config.yaml
time_shift_ms: 50
targets: ["striker"]
am_softmax_margin: 0.1
lr_schedule: "wsd"
Rows from block 7, named by matrix and row number. Each number is 128 + 32 x the weight over its row's rms, rounded and kept within 0 to 255. All counts start at 0. After the name is the row's rms in percent of the matrix's.
# convs0: reduce pointwise conv (model.blocks.7.convs.0.weight, 256x512x1x1), inputs 103-205
convs0.149 097 [210 121 164 149 178 127 199 133  58  99 172  54  98 140 126  87 115 115  93 141 163 189 131 113 139 142 141 149 111 164 132 104 128 174 126 193  87 144 135 142 133 169 137 164  74 115 114 151 133 129  90 126  77 130 110  67 136 132 137 104 147 184 144 114 146  87 170 180 114 105 105 176  87 156 185 139  86 130 121  64 111  54 126 107  63  99 158 114  66 192  99 150 102 111 108  85 128 124  79 124 112 152  63]
convs0.150 089 [122 109 140 145 127 156 123  97  72 142 158 122 125 112 126 114 146 170 172  95  99 139  87 166  96 135 179 151 155 134 135  91 163 159 160 125 217 150  93 108 139 127 147 106 104  67 120 143 135 108 137  99 169 113 153  67  76 103  77 121 129 109 102 156 120 134 128 116 168 158 172 108 111 132 116 141 131 229 110  42 104  82 147 105  55 101 134 101 119 144  94  71  98 147 162  94 171  81  88 152 152 115 121]
convs0.151 079 [103 110 112 130 117 157 110 149 168 146  65 173 154 122 145 145 114 117 117 145 122 155 221 106 136 119  86  78 118 120 127 176 178 123 103 113  92 113 132 153 129 111 110 104 167 203 102 128 109 105 142 164 138 178 131 153 215 131 147 161 120 143 164 118  74 160 120 111 107 135 138 122 201 134 106 100 154  70 118 221 117 182 119 115 152 153 122 180 172 115 150 216 128 112 112 161 113 168  93 117 146 120 178]
convs0.152 099 [199 120 171 157 180 148 186 147  76 119 160  68 101 135 136  93 118 120 108 160 167 225 167 100 147 149 126 132  96 166 143 129 140 161 135 170  70 133 145 159 123 172 134 194  71 136 126 167 118 131 101 104  97 101 125  82 157 136 160 121 142 207 106 116 139 113 178 193 112 123 115 180 135 164 185 134 116 105 118  75 106  62 140 109  97 105 169 112  79 188  93 170 102 138 117  78 126 156  77 143 115 160  67]
convs0.153 103 [141 119 106  93  95  93 121 136  95 122 135  38 131 143 127  97 101  92  95 135  96 103 123 134 124 104 137 141 134  93 133 114  91 117 145 119 146 146 133  92 131  97 135 104  45 113  73 108 163  80 127  95  86 127 123 114 124 146  69 130 138 126  96  71 128 120 101 121 129 106  91 116 115 118 108 144 127 146 136 108 104  91 101 105 104  86 102 101  38 109 103 108 118  47 112 112 104  66  51 129 114  85  39]
convs0.154 100 [124 116 109 113 113 146 116 106  78 158 154 100 145 134 126 109 119 120 120 113  82 135 114 175 107 104 160 151 162 113 208 115 111 134 246 116 187 157 109  99 146 102 136 117  59 113 115 108 162 108 155  78 118  99 172 109 112 135  75 147 139 108  93 115 130 145 102  83 120 118 106  97 120  96 106 118 153 194 132  49 118 104 120 106  90  81 103  89 103 117  69  96 109 119 127  89 131  52  82 175 161 112  94]
convs0.155 096 [139  86 163 158 156 137 142  93  54 112 140 108 112  74 116 116 151 169 171  72 120 142  82 133  90 149 149 173 133 152 108  81 140 179 123 144 184 140  84 109 146 149 168 123 108  56 121 158 135 109 114 150 161 155 120  40  84  68  98 112 108 111 152 159 111 111 152 150 168 157 164 118 105 154 132 167 108 184  76  82 102  78 161  89  40 107 152 130 111 165 118  83  82 127 169 116 162  89 101 136 143 132 106]
convs0.156 099 [121 118 112 118 114 168 120 105  94 167 152 128 145 124 122 133 134 144 145 104  89 148 118 178 107 102 168 147 161 112 207 114 126 131 237 124 202 152 107 114 143 106 131 118  69 112 128 104 150 117 159  76 149  90 186  99 104 122  94 144 127 106  84 133 124 143 104  82 140 134 134 104 117  94 110 113 157 221 123  37 120 109 123 112  86  73 104  82 127 114  63  99 113 143 136  81 151  81  88 181 170 121 121]
convs0.157 098 [203 119 165 147 174 127 190 141  62 107 167  56 101 137 126  93 113 110  96 151 165 200 150 108 143 149 133 137 111 156 134 123 131 159 129 177  74 135 135 146 125 164 135 176  74 133 113 158 125 128  95 124  85 123 109  70 153 134 153 114 145 202 128 109 142  98 172 189 113 109 107 184 113 167 185 140 100 110 117  65 107  57 130 106  77 105 163 119  64 188  99 167  97 109 109  81 119 136  76 128 102 150  60]
convs0.158 105 [114 133 104 107 103 167 121 120  91 174 127 108 150 129 139 105 119 118 120 122  75 121 159 167 125  95 141 137 154 100 235 128 110 129 255 103 162 150 126 119 141  95 131 116  62 130 128 100 148  94 164  88 115 104 184 111 141 139  75 154 138 109  99 108 102 159  90  83 114 127 113  95 146  89  90 115 171 168 134  86 112 104 108 111 101  92  91 108 100 111  81 114 106 109 122 102 122  78  60 173 170 101  99]
convs0.159 101 [191 119 148 133 153 120 175 140 125  49 150 103  64 133 128  96 115 104  96 149 180 177 142  77 143 140 117 129  75 145  56 137 134 137  47 164  66 131 132 162 110 144 119 163 103 143 109 141 115 132  44 113  98 122  28 117 141 131 173  95 134 200 121 107 161  47 151 167 107  99  94 163  95 148 180 124  46  89 126 115 112 114 126 124 140 113 147 116 104 146 112 166 121 126 107 107 112 162 132 106  56 146 105]
convs0.160 107 [113 134  99 102 102 165 118 120  89 170 132 105 149 142 138 111 120 120 122 128  77 126 154 161 125  89 148 133 150  98 231 130 107 119 255 108 156 153 130 118 143  95 124 113  62 130 122  93 147 100 157  88 120 102 183 111 138 146  80 151 141 112  96 113 113 155  90  84 119 126 119  97 141  85  88 111 166 175 142  74 115 102 109 109  99  87  88 107 104 108  78 116 111 114 117  98 128  70  66 175 170 101 104]
convs0.161 110 [113 141  96  88  95 140 114 119  83 153 132  97 139 149 127 110 122 126 125 129  78 112 133 151 128  81 159 129 143  87 181 118  92 111 205 116 153 156 138 110 137  84 123  93  59 117 107  81 146  91 146  87 125  98 153 106 125 154  67 130 141 105  86 117 118 141  78  72 129 125 124 100 127  68  85 112 149 180 150  57 108  87 102 106 106  53  81 101 101  95  77 107 117 112 117  99 129  58  52 171 152  86  91]
convs0.162 093 [115 112 115 125 110 155 112 103  81 155 156 111 139 119 116 125 134 149 151 103  94 137 107 177  96 114 177 154 165 119 178  99 130 133 211 122 212 153  96 102 145 111 138 108  77  91 110 121 150 109 153  83 152 102 177  88  92 118  77 133 124 105  89 137 122 138 103  97 147 140 145 106 112 107 114 126 153 226 121  34 113  97 129 107  76  74 110  88 115 123  74  85 109 137 145  82 153  69  77 164 163 110 109]
convs0.163 091 [113 129 133 144 129 156 124 107  75 146 145 132 127 126 103 104 177 203 193 121 111 149 116 147 123 133 189 133 135 138 113  83 174 147 123 129 171 144 135 109 132 129 127 123 131  63 158 142 107 109 143 104 183 122 143  52  90 122  92  93 130 103  94 177 113 136 128 107 195 184 212 125 129 126 124 129 138 193 129  58 108  81 154 105 105 112 133 115 134 135 103  90 106 148 160 106 190 110 104 125 152 132 132]
convs0.164 100 [208 132 164 151 182 155 196 150  67 123 162  68 106 139 143 102 119 123 106 158 172 219 170 106 152 139 132 134 102 165 157 125 134 165 148 182  81 141 148 169 122 165 138 185  63 134 119 157 119 133 100 103  96 100 135  72 160 138 156 119 143 200 109 121 146 110 165 175 111 121 115 189 130 150 190 130 113 118 120  58 110  54 132 114  89 102 158 114  77 181  85 168 103 141 119  77 129 150  74 143 125 153  74]
convs0.165 088 [112 116 144 158 136 137 115 113  89 124 146 117 118 104 103 113 176 205 199 109 114 135 103 139 112 139 190 146 133 146 104  97 163 169 121 132 182 148 116 113 139 142 154 111 124  72 145 152 108 108 122 121 175 129 135  54  88 101  95 108 126  90 114 175 105 123 138 126 196 182 203 117 122 135 125 151 120 188 107  75 112  84 158 106  88  99 143 137 128 151 115 100 104 133 172 126 190 109  99 129 145 136 118]
convs0.166 117 [119 118 135 132 128 124 115 105  19 127 101 101 120 107 119  78 120 130 127  98  88 117 143 138 103 136 142 140 132 129 137  94 136 143 148 107 158 137 116  93 127 128 140 111  89  98 118 143 138  34 123 120 130 135 131  54 134 118  71 124 123  94 119 120  74 128 131 126 130 129 132 102 129 133 108 151 133 157 108  84  38  78 136  20  69 103 135 126 102 133 109  85  23  98 144 105 126  67  56 132 145 119  98]
convs0.167 091 [118 146 118 132 125 169 121 133 144  97  74 101  68 120 119  95 135 131 117 138 141 148 179  73 172 120 128 120  58 129 114 122 178 124  99 134  62 125 190 175  67 123  63 119  82 123 121 134  95  83  63  83 136 121  92 119 162 120 163  83 113 140  97 141  99  76 126 136 133 113 149 135 127 126 120  74  91  74 127 118  98 117 120  94 163 124 132 104 101 114  77 139 114 122  98  87 121 165 119 115 127 136 102]
convs0.168 083 [ 88 110 109 115 101 139 101 151 168 116  73 176 121 122 141 143 114 113 115 146 119 135 199  86 146 111 107 106  96 104  97 159 142 118  79 110  63 115 141 155 105  98  93  86 172 173  68 123 109  91 110 175 138 195  93 164 192 133 126 144 114 127 168 107  81 127 107 109 121 130 146 124 183 130 103 126 132  46 118 234 117 174 108 119 164 149 106 188 176 101 169 196 137  98 112 176 101 161  82  94 137 100 182]
convs0.169 100 [202 134 169 158 186 153 199 149  71 123 164  66 106 144 144 103 125 124 111 156 168 211 169 102 153 144 131 134 102 175 156 130 130 171 145 181  75 144 145 169 125 170 141 178  64 134 125 160 115 132 105 102 102 102 132  76 163 136 155 121 148 195 113 128 144 113 167 180 111 124 118 183 130 151 190 131 114 116 124  57 112  51 132 116  92 101 164 119  78 192  85 162 104 141 120  81 131 156  69 141 130 157  76]
convs0.170 083 [126  96 121 125 118 121 117 135 201 100 108 197 105 123 148 172 130 126 120 131 146 139 159  86 123 122 105 100  93 120  79 156 157  97  64 119  63 116 121 134  96 115  90 114 183 170  81 122 104 115  90 188 142 189  84 184 151 120 147 154 117 128 190 131 122 103 125 106 120 132 133 128 140 134 129 102 106  72 113 253 129 231 106 132 156 170 122 154 184 112 173 164 152 113  86 177 128 190 123  93 124 129 197]
convs0.171 100 [126 144  87  92 103 174 134 137 131 174 115 133 157 148 169 120 116 110 110 148  98 115 185 141 136  83 122 120 140  94 227 138 108 117 219 112 137 158 131 137 139  90 120 123  74 156 133  76 142 110 163  86 100 100 178 142 166 148  69 174 152 142 106  98 113 158  86  64  91 134 101 120 157  76 107  98 168 140 143 126 121 122  92 127 131 107  72 108 118  96  87 138 134 108 105 116 122 110  78 179 171 104 123]
convs0.172 097 [209 125 163 147 175 135 198 128  43  89 166  65  87 137 124  80 121 119 102 144 158 182 124 107 136 146 142 145 109 159 119  90 126 166 119 189  95 145 136 141 132 163 128 162  92  92 119 150 128 126  83 130  92 133  98  51 123 136 134  87 142 191 145 123 148  76 163 176 120 112 109 172  80 153 183 134  75 140 125  60  95  44 127  99  66 109 153 109  94 183  97 139  99 125 107  73 135 114  85 127 101 145  72]
convs0.173 107 [109 146  88 101  98 183 121 129 102 177 112 127 157 136 153 121 132 135 136 134  86 122 183 153 134  88 141 123 151  97 230 133 122 117 241 111 150 148 132 133 142  93 120 117  80 143 132  91 140 101 164  80 130 101 180 116 164 145  70 154 139 117 101 130 103 161  85  69 127 146 137 106 155  81  90 106 171 163 142  96 109  94 106 118 115  96  84 111 127  98  82 133 118 133 119 108 143  89  47 181 179  99 125]
convs0.174 104 [110 160  97 105 104 180 118 127  77 171 103 114 153 134 141 110 136 138 141 136  83 131 197 141 141  92 138 120 142 102 218 130 132 117 224 109 139 146 142 148 135 101 118 119  77 139 140  94 128 103 158  89 132 104 179  97 175 144  95 140 143 116 105 135  88 165  94  80 127 147 147 106 165  88  89 100 174 150 141  69 105  78 103 107 108  96  91 121 119 102  80 143 103 126 114 100 138  84  50 177 173 110 110]
convs0.175 097 [131 157 146 133 134 129 123 145 129  94 140  85  44 166 148 107 134 108 104 174 145 111 124  75 170 129 139  76  44 140 122 137 107 104 122 137  89 158 155 152   8 133  45 109 108 141 101 126  63 118  64  65  96  85 100 144 131 151 120 116 158 148  66 118 155  54 129 122 110 120 109 127  95 125 135  74  71 115 149  92 124 100 142 140 152 113 130  68  88 135  95 147 149 105 113  85 125 121  97 138 101 124  87]
convs0.176 088 [132 101 118 110 109  75 140 120 245 139 146 169 153 140 117 146 124 113 109 119 174 123 106 147 126 114 123 116 150 107 103 129 118  91  94 126 109  97 132 108 137 104 126 114 161 148  82 110 141 120 143 152 128 159 118 196  92 137 142 146 110 108 154 119 153 142 113  85 124 111 124 126 123 113 167 118 133 101 135 234 143 255 112 139 156 149 113 133 154 104 152 112 172 102 130 167 114 234 181 103 103 134 172]
convs0.177 096 [121 131 115 107 104 116 112 126  90 125 160  78 124 158 136 108 109 101 100 142  77 106 102 144 119 113 159 151 138 107 167 119 104 117 203 117 168 163 130  77 130 106 126 111  57 106 109 111 159  95 129  84  93 105 140 116 108 155  57 146 158 112  88  84 138 116 117  97 116 112  84 104 103 109  93 127 133 187 153  48 119 106 110 114  99  78 111  84  85 127  78 101 124  95 115  88 115  32  69 166 144 107  81]
convs0.178 099 [207 132 162 154 184 141 208 141  66 121 169  66 103 146 136  99 118 119 103 152 169 215 157 104 147 140 139 137 106 171 153 120 128 171 146 185  79 144 147 156 125 172 134 188  66 120 123 154 123 132 103 105  90 103 131  69 149 139 147 114 145 192 115 119 143 108 167 172 114 113 111 185 111 148 190 126 107 119 123  49 112  54 130 118  81  98 159 108  81 186  83 156 106 142 114  69 131 147  75 135 130 161  78]
convs0.179 093 [194 116 166 139 171 100 173 133  59  95 171  40 107 138 120  73 113 113  93 137 149 137  82 119 133 143 151 153 127 155 111  86 108 163 112 189 115 149 125 107 139 157 145 109  79  74  82 150 151 107  94 152  81 170  98  79 100 131 104  80 144 149 157 105 139  84 157 181 125  98 109 140  57 159 165 163  76 158 125 100 103  48 130 102  65  96 156 124  51 176 120 118 105  52 111 111 118  97 106 119  96 111  45]
convs0.180 099 [197  89 153 129 156  76 172 148 110  92 164  71 108 128 104 115  91  98  88 144 174 178 139 114 130 153 106 134 120 141  80 125 128 134  59 176  51 105 123 124 126 151 134 151  89 155 103 158 145 139  97 146  93 160  65 109 149 122 143 107 116 184 148  96 151  95 173 209 111  95 120 159 111 184 184 161  77  69 112 128 114  90 130 117 107 111 157 144  74 158 131 194 125  95 112 124  99 146 102  68  74 137  73]
convs0.181 093 [176 125 171 170 192 145 166 108  64  88 146 101  88 123 123 101 148 156 140 110 134 138  78 110 119 157 157 160 110 179  93  68 130 182  96 169 132 153 119 132 139 180 136 124 108  42 137 162 124 115  78 161 142 168  81  54  81 116 108  77 141 140 180 154 132  71 173 183 153 132 148 134  53 161 147 151  68 178 114  70 100  58 134 101  74 117 172 130 113 191 114  89  99 132 112 104 156  98  99 127 118 141 113]
convs0.182 078 [106 106 125 134 118 157 110 159 166 137  70 179 141 126 156 155 116 119 120 156 119 167 219  95 141 130  97  89 113 127 112 176 179 122  88 105 109 119 127 154 124 118 112 105 165 202  90 141  99 113 131 167 137 177 116 155 215 135 155 163 126 156 166 120  86 146 126 122 108 136 132 124 198 145 103 117 143  83 122 223 118 179 136 121 153 154 127 181 173 120 153 221 127 121 131 159 116 165  82 112 145 122 178]
convs0.183 091 [144 104 120 116 113  88 132 130 233 123 180 166 145 132 131 161 134 123 119 129 177 129 109 147 115 116 119 132 144 112  95 154 123  90  95 140 123 103 118 120 139 107 134 116 158 159  81 111 144 159 139 144 128 156 113 191 100 126 155 160 120 119 156 133 185 131 113  94 120 124 120 129 123 110 179 121 121 110 125 188 174 255 116 160 144 142 113 134 154 106 155 130 169 122 122 168 129 215 217 110 121 131 163]
convs0.184 097 [202 112 165 151 176 108 191 126  58 100 170  50 103 134 117  85 114 115  94 137 159 188 122 114 134 151 141 143 119 164 124 101 130 162 116 187  74 137 124 137 136 170 136 162  76 108 112 161 135 130  92 139  80 142  99  65 129 128 138  96 140 183 154 117 148  90 176 188 115 103 114 173  94 167 183 144  83 121 112  63 110  55 124 107  55 112 166 127  62 195 103 145 101 108 105  92 125 124  80 119 103 157  58]
convs0.185 080 [ 94 109 112 135 121 158 111 146 165 148  60 179 153 117 142 142 115 123 123 143 123 155 221 112 140 118  95  80 117 122 126 170 179 121 102 104  83 109 133 156 127 113 104  98 174 200 107 130 106 101 144 163 133 177 132 157 209 129 152 158 122 135 169 119  74 159 120 110 114 138 143 119 197 137 107  99 157  72 118 226 113 186 123 119 147 166 122 180 173 110 158 204 124 111 116 174 114 175 100 118 147 125 182]
convs0.186 080 [108 106 111 117 111 161 109 154 157 148  74 175 150 117 145 140 112 115 115 151 128 156 232 108 138 125  89  83 124 117 130 171 181 124 109 115 107 110 128 150 122 107 104 110 166 211 109 128 110 108 143 166 133 176 128 154 226 131 146 160 118 148 159 117  87 159 120 117 110 139 135 131 207 144 117 104 157  79 114 218 117 175 122 119 151 157 117 175 171 108 142 222 131 110 116 152 114 176  95 117 149 118 169]
convs0.187 097 [158  92 150 133 151 111 147 155 101  73 142 109  84 110 123 137 107 112 103 136 149 156 152  92 135 164  86 124 101 146  69 129 148 125  59 145  44  86 140 138 107 146 116 132 118 148 121 162 123 154  74 168 134 188  41 103 158 117 133  92 106 147 180 127 130  78 179 220  99 112 112 118 111 210 148 163  74  66 103 120 118  88 140 125  76 134 171 161 115 150 142 184 118 111 121 125 107 131  92  62 111 147 114]
convs0.188 100 [119 136 102  94 101 128 118 129  91 139 149  83 135 162 140 105 113 105 106 142  75 110 120 147 128  97 156 134 143  97 186 122  99 118 212 113 162 165 139  93 139  98 122 112  58 119 116  94 156  97 143  90  98 100 154 117 121 163  57 150 159 114  91  87 133 134 103  86 116 119  92 100 117  95  91 110 147 179 153  60 113 101  96 111 104  81  96 100  91 113  82 108 121  96 106  95 115  43  64 171 144 104  81]
convs0.189 109 [104 135 104 107 101 163 108 118  84 170 124 112 149 130 132 121 134 136 138 118  77 122 154 159 122  92 154 133 150  97 217 121 113 121 248 108 168 149 127 120 138  96 133 105  61 123 125 100 143 100 155  88 136 100 180 105 137 135  80 147 132  93  92 130 103 157  88  86 135 140 134  94 144  89  86 119 166 179 131  69 110 102 114 106  93  79  89 113 109 103  81 111 108 118 131 100 142  72  55 173 179  95 107]
convs0.190 098 [196 108 166 147 168 142 181 156 104 112 151  70 101 140 135 106 113 113 104 166 176 225 167  99 153 156 112 124  92 157 130 126 144 137 122 165  69 121 146 151 108 165 130 204  70 145 119 168 105 135 102 103  96  99 117 103 155 141 175 123 134 219  93 108 147 118 176 199 106 125 109 182 138 176 188 130 115  92 119  99 114  81 140 117 114 113 167 113  76 176  97 170 117 136 127  83 117 176  94 135 105 159  72]
convs0.191 099 [202 124 163 149 173 142 187 152  70 113 163  62 100 138 134  94 117 115 105 161 169 217 162 105 150 150 126 128 101 158 146 123 136 152 137 173  74 137 145 160 119 160 137 191  69 136 118 161 119 127 101 106  93 101 122  71 156 137 164 120 144 211 102 113 148 110 164 186 115 118 113 181 128 164 186 135 112 103 122  65 104  53 134 107  95 110 163 110  71 178  93 172 104 132 115  74 123 157  78 136 112 152  68]
convs0.192 091 [148 159 131 147 149 130 155 162 154 109 157 146 124 162 132 143 190 177 184 166 186 125  96 138 179 139 148 140 131 147  61 117 143 141  59 175 102 142 177 133 137 145 133 135 149 114 135 126 141 153 117 142 173 181  82 149 104 140 119 107 145 157 138 183 167 114 135 123 207 178 231 167 111 122 164 148  92 107 153 128 148 139 135 161 181 158 135 165 144 132 163 113 172 119 140 172 173 158 152 100 103 142 144]
convs0.193 118 [114 149  57  59  70 164 143 127  97 144 113 159 137 153 146 137 133 138 141 139  92 114 134 148 129  21 141 116 137  63 147 131  96 103 145 116 154 137 147 119 126  54 105 106 116 121 128  30 126 131 142  84 144  98 141 118 129 148  89 129 140 131  97 134 115 143  26  28 141 133 139 108 130  37  94  88 135 175 152  96 122  96  72 128 126  87  20 101 167  65  92 123 124 148 112 114 145  81  76 175 136  63 157]
convs0.194 094 [139 100 151 143 152 115 131 151 139  98 148 107 103  90 145 171 126 118 106 114 141 147 102  99 142 164  66 123 106 154  78 130 124 118  64 132  57  81 133 182 119 161 129 125 119 132 140 165 120 163  97 151 144 186  74 124 117  82 151 113 101 110 171 150 129  99 172 221  90 113 111 115 110 194 146 164  87  48  77 116 147 111 150 152  83 122 179 147 108 154 147 148 139 113 140 132 108 135 111  75 128 168 111]
convs0.195 097 [ 64  78 160 167 150 132  81  73  90 135  74  95 143  65  78  85 119 135 121  64  81 111 136 117  75 164 135 147 140 161 127  69 144 163 126  59 140 121  71  95 151 156 153 132 139  95 150 165 126  84 144 150 115 157 147  71 122  94  99 101  58  51 182 130  75 143 159 151 125 132 143 104 145 155  92 159 144 141  94 120  78  95 166  77 112 147 163 153  92 163 140  98  76 112 172 136 132  93  93 118 146 149  94]
convs0.196 110 [115 120  93  81  78 140 132  99  89 132 128 149 131 141 115 115 122 137 143 108  74  97 109 143  98  59 159 132 133  78 147 106  86 121 166 113 176 140 118  92 129  67 114  91 102  99 126  70 130 101 136  90 146  95 133 103  96 138  52 121 127 107 100 128 117 129  59  51 152 131 135  90 111  59  86  96 139 198 138  80 106 106 105  98 100  69  62  86 153  88  87  89 113 138 123  98 139  65  74 158 142  74 147]
convs0.197 102 [106 106 117 113 114 147 115  95  94 152 140 115 140 121 133 115 115 122 120 100  67 106 127 161  92  98 148 154 152 110 210 115  90 152 241  99 184 139  94  88 137  98 134 100  82 112 124 109 149 105 148  95 121 109 169 106 111 125  47 150 127  89 117 114 116 140  93  84 119 123 106  87 124  94  89 113 159 190 120  73 115 112 120 106 101  83  96  95 121 116  78  92 109 119 136  92 131  58  53 164 174 103 112]
convs0.198 093 [161 105 137 122 132  79 138 169 138  59 166  99  93 125 131 140 127 113  89 146 181 137 116  83 172 142 108 111 104 129  45 116 107  99  38 165   3 116 167 175 106 133 126 121 117 132 100 147 132 153  76 136 120 179  26 122 126 118 155 101 121 137 147 134 161  82 144 200 119 109 119 137 102 161 173 171  67  33 109 135 135  90 136 139 115 123 147 150 101 134 146 148 147  96 119 142 117 165 126  54  84 141 101]
convs0.199 113 [129 123  93  89  92 158 139 101  78 146 128 121 140 140 133 108 112 121 117 121  70 110 135 146 110  61 139 132 139  86 176 122  86 125 192 115 165 136 115 112 135  75 117  96  74 114 126  68 139 104 141  84 122 106 146 106 125 134  70 133 132 127 108 117 117 137  62  48 118 115 107  99 126  56  88  98 141 175 136  70 108  81  96 108 110  74  62  93 131  88  77 104 112 131 109 103 129  53  51 164 146  74 117]
convs0.200 100 [121  99 176 161 149 103 123 110  67 109  97  62 111 114 107  62 117 119 104 106 108 102 101 106 116 148 133 156 121 158 106  66  71 156 109 121 111 136 117  94 136 146 159  97 112  58 108 153 133  50 106 132 105 161 113  71 103 125  90  73 126  94 148 115  88 101 137 160 123 120 123  89 100 137 110 171 100 132 115 110  56  51 166  63  89  86 153 133  67 160 127  84  77  56 152 127 116  98  58 109 116 119  59]
convs0.201 091 [155 118 115 118 122 122 159 156 249 140 126 151 134 128 140 143 131 133 116 136 187 141 138 133 152 117 116  98 136 126  98 154 141  92  85 147  88 106 135 141 120 128  97 144 102 163  92 107 150 121 132  83 126 140 119 205 139 127 140 134 113 150 118 139 150 133 120 111 129 118 142 148 143 112 169 117 126  70 129 217 142 217 108 153 196 118 119 126 121 126 106 145 206 114 113 159 127 244 172  93 115 140 149]
convs0.202 118 [125 135  81  79  86 155 137 107  84 148 129 130 141 145 133 119 121 129 126 122  78 110 126 147 117  47 145 129 137  77 165 120  89 118 177 119 161 138 127 116 135  72 114  96  75 111 127  54 137 112 145  81 131  99 144 108 122 140  78 128 131 129 105 125 121 139  47  32 134 120 122 103 124  37  93  95 139 175 143  67 112  78  86 112 115  67  50  95 137  80  76 108 118 140 111 105 132  61  61 172 138  73 123]
convs0.203 089 [141  99 115 112 129 110 125 152 188  94 150 132 100 128 134 152 108 114 110 130 170 141 131  94 137 138  93  98 109 118  89 133 152  80  81 148   3  83 139 146 115 124  98 129 122 154 110 142 125 147  92 159 131 207  73 165 121 129 155 145 112 118 178 128 152  90 149 180  96 100 118 135 112 173 157 156  83  55 122 182 150 186 113 152 121 143 143 153 111 113 140 145 165 135  75 134 104 184 156  95 145 155 136]
convs0.204 097 [112 185  85  79  90 164 145 138 135 135  79 174 108 149 159 150 147 153 145 144 120 140 152 129 152  74 110  58 110  86 132 147 136  88 117 103 155 125 169 149  52  94  30 127 120 149 138  66  95 132 115  75 156  70 126 158 154 153 113 132 136 159  70 151 104 123  79  76 144 144 152 123 138  81 106  31 117 139 153 145 122 121  72 134 174 117  72  94 174  94 102 151 139 151 121 112 148 132  96 136 137  90 175]
convs0.205 079 [134 107 116 130 125 183 142 126 194 145 113 236 122 114 160 165 147 156 155 128 126 169 155 147 109 118  96 121 124 120 119 141 187 100 100 109 186 104 116 125 111 123  98 130 163 162 164 119 110 129 123 152 193 132 131 177 152 117 111 143 100 156 145 164 119 123 118 107 130 150 140 113 130 119 122  97 111 134 112 209 126 233 120 142 142 162 116 153 218 104 149 158 152 188 143 165 149 159 139 143 160 138 238]
convs0.206 100 [130 116  92 104 119 217 166 119 139 185 104 163 160 100 171 139 131 146 145 112 105 157 211 149 105  82 103 114 145 109 231 154 161 127 208 109 154 128  89 149 132 104 114 137  89 171 160  86 132 129 163  86 138 108 177 140 193 108  83 178 126 160 114 146  98 168  96  77 111 147 130 131 164  92 114  94 170 147 102 139 127 142  98 133 124 111  88 111 158 102  84 156 132 159 113 121 149 136 108 170 189 115 153]
convs0.207 092 [145 103 120 125 126 108 164 126 249 136 143 176 137 131 123 125 124 124 116 118 175 132 112 157 115 117 129 116 148 127 105 138 115  99 104 136 160 108 120  91 123 129 104 134 148 155 122 100 150 115 139 114 125 131 128 190 109 132 110 138 108 142 130 118 153 124 115  96 120 112 132 134 117 106 167 103 122 126 128 237 140 255 112 135 173 132 109 121 158 129 120 126 184 123 124 167 122 255 203 104 105 141 171]
convs0.208 111 [118 137  67  70  68 200 145 119 109 165 117 153 155 130 160 142 136 146 146 125  91 116 156 155 121  44 132 121 146  65 183 150 112 115 182 116 161 135 117 135 134  51 114 108  97 146 132  61 136 127 158  83 147 108 164 127 154 124  81 162 126 137 110 143 115 156  42  43 132 146 140 114 148  53 100 100 157 173 135 106 127 110  92 134 124  86  42 109 155  57  88 134 130 152 119 119 145  90  80 184 161  61 154]
convs0.209 101 [131  88 145 139 148  84 123 146 138 107 133  97 113  92 121 144  93  89  72 120 136 140 112 112 127 162  60 126 117 145  91 127 125 118  80 126  62  67 126 137 126 151 130 122 123 136 120 164 123 144 108 141 103 176  96 129 127  97 141 106 103 114 161 112 121 105 166 204  64  84  77 110 117 182 138 156  99  49  85 124 136 119 146 139  82 123 169 151  94 147 147 152 138  95 136 134  76 133 109  62 118 154  98]
convs0.210 101 [129 109 113 114 125 195 149  93 118 203 125 142 158  87 141 127 122 132 135  88 100 154 159 177  97  90 131 136 161 116 255 123 132 160 255 121 184 128  82 130 138 113 117 142  88 133 155 102 141 111 172  88 135  93 211 108 135  87  86 169 107 132 111 133 109 170 100  78 117 127 128 133 154  95 124  93 183 169  95 103 113 132 110 111 128 107  95  96 143 122  79 101 119 153 125 102 137 117 100 173 183 129 138]
convs0.211 106 [184 147 152 140 156 103 198 157 106 116 164  98 120 201 116 100 121 117 114 173 232 148  88 114 173 125 142 114 112 152 104 104  91 148 103 183  86 149 188 125 115 152 119 150  89  93 125 124 128 151 118  51 110  84 117 103 100 187 143  92 141 189  44 116 186 122 135 150 145 113 143 190 107 112 213 110 117 134 185 126 119  63 130 131 181 117 138  72  98 158 123 114 142 103 123 123 128 206 118 109  70 155  94]
convs0.212 094 [118 201 143 132 133 101 123 170 100  96 129 120 103 255 151 123 136 123 122 235 118 112 106 116 193 147 153 125 110 136 108 132 108 102 113 121 101 176 238 114 109 141 126 123 146 118 108 135 122 145 106 104 123 144 107 131 124 255 136 108 222 132 105 119 143  94 146 142 142 121 133 124 100 129 111 124  96 157 255 101 128  63 137 138 146 132 139  93 144 136 156 133 139 104 129 124 125  80  86 133 100 129 120]
convs0.213 107 [121 122  78  91  96 205 146 102  89 166 108 149 152 112 146 123 125 140 140 109  81 146 180 151 108  61 126 126 144  89 213 132 129 124 211 116 159 125 113 139 137  77 114 121  73 134 156  71 133 112 152  83 142 100 167 101 158 111  90 155 119 141 113 137  97 155  67  47 123 133 129 115 148  64  92  88 161 164 119  82 107  98  91 106 120  86  67 106 148  80  76 127 109 161 110 105 143  87  73 178 173 100 139]
convs0.214 095 [136  96 145 134 143  92 127 151 137  94 127  95 102 102 131 142  98  93  77 124 138 154 116 102 131 155  70 117 112 140  80 126 131 107  70 129  55  68 135 140 114 143 120 132 117 141 121 163 122 142  98 138 102 178  73 136 127  97 150 108 108 120 155 113 118  92 163 204  69  90  89 117 105 183 140 155  83  57  86 128 129 124 143 137  90 122 162 143  92 143 141 163 139  97 132 119  77 139 110  71 119 154  96]
convs0.215 101 [127 106 110 111 119 183 141  92 103 171 134 141 148 105 127 128 119 131 130  91  79 144 136 174  98  82 140 147 154 111 249 116 109 149 255 117 194 128  89 122 137 103 121 119  76 119 141  89 141 114 157  82 135  91 178 112 117 101  79 159 116 125 104 130 112 150  88  61 122 119 115 109 133  80 101  94 162 184 111  80 116 125 109 112 119  89  90  88 145 109  69  89 113 154 126  95 137  88  89 179 174 113 137]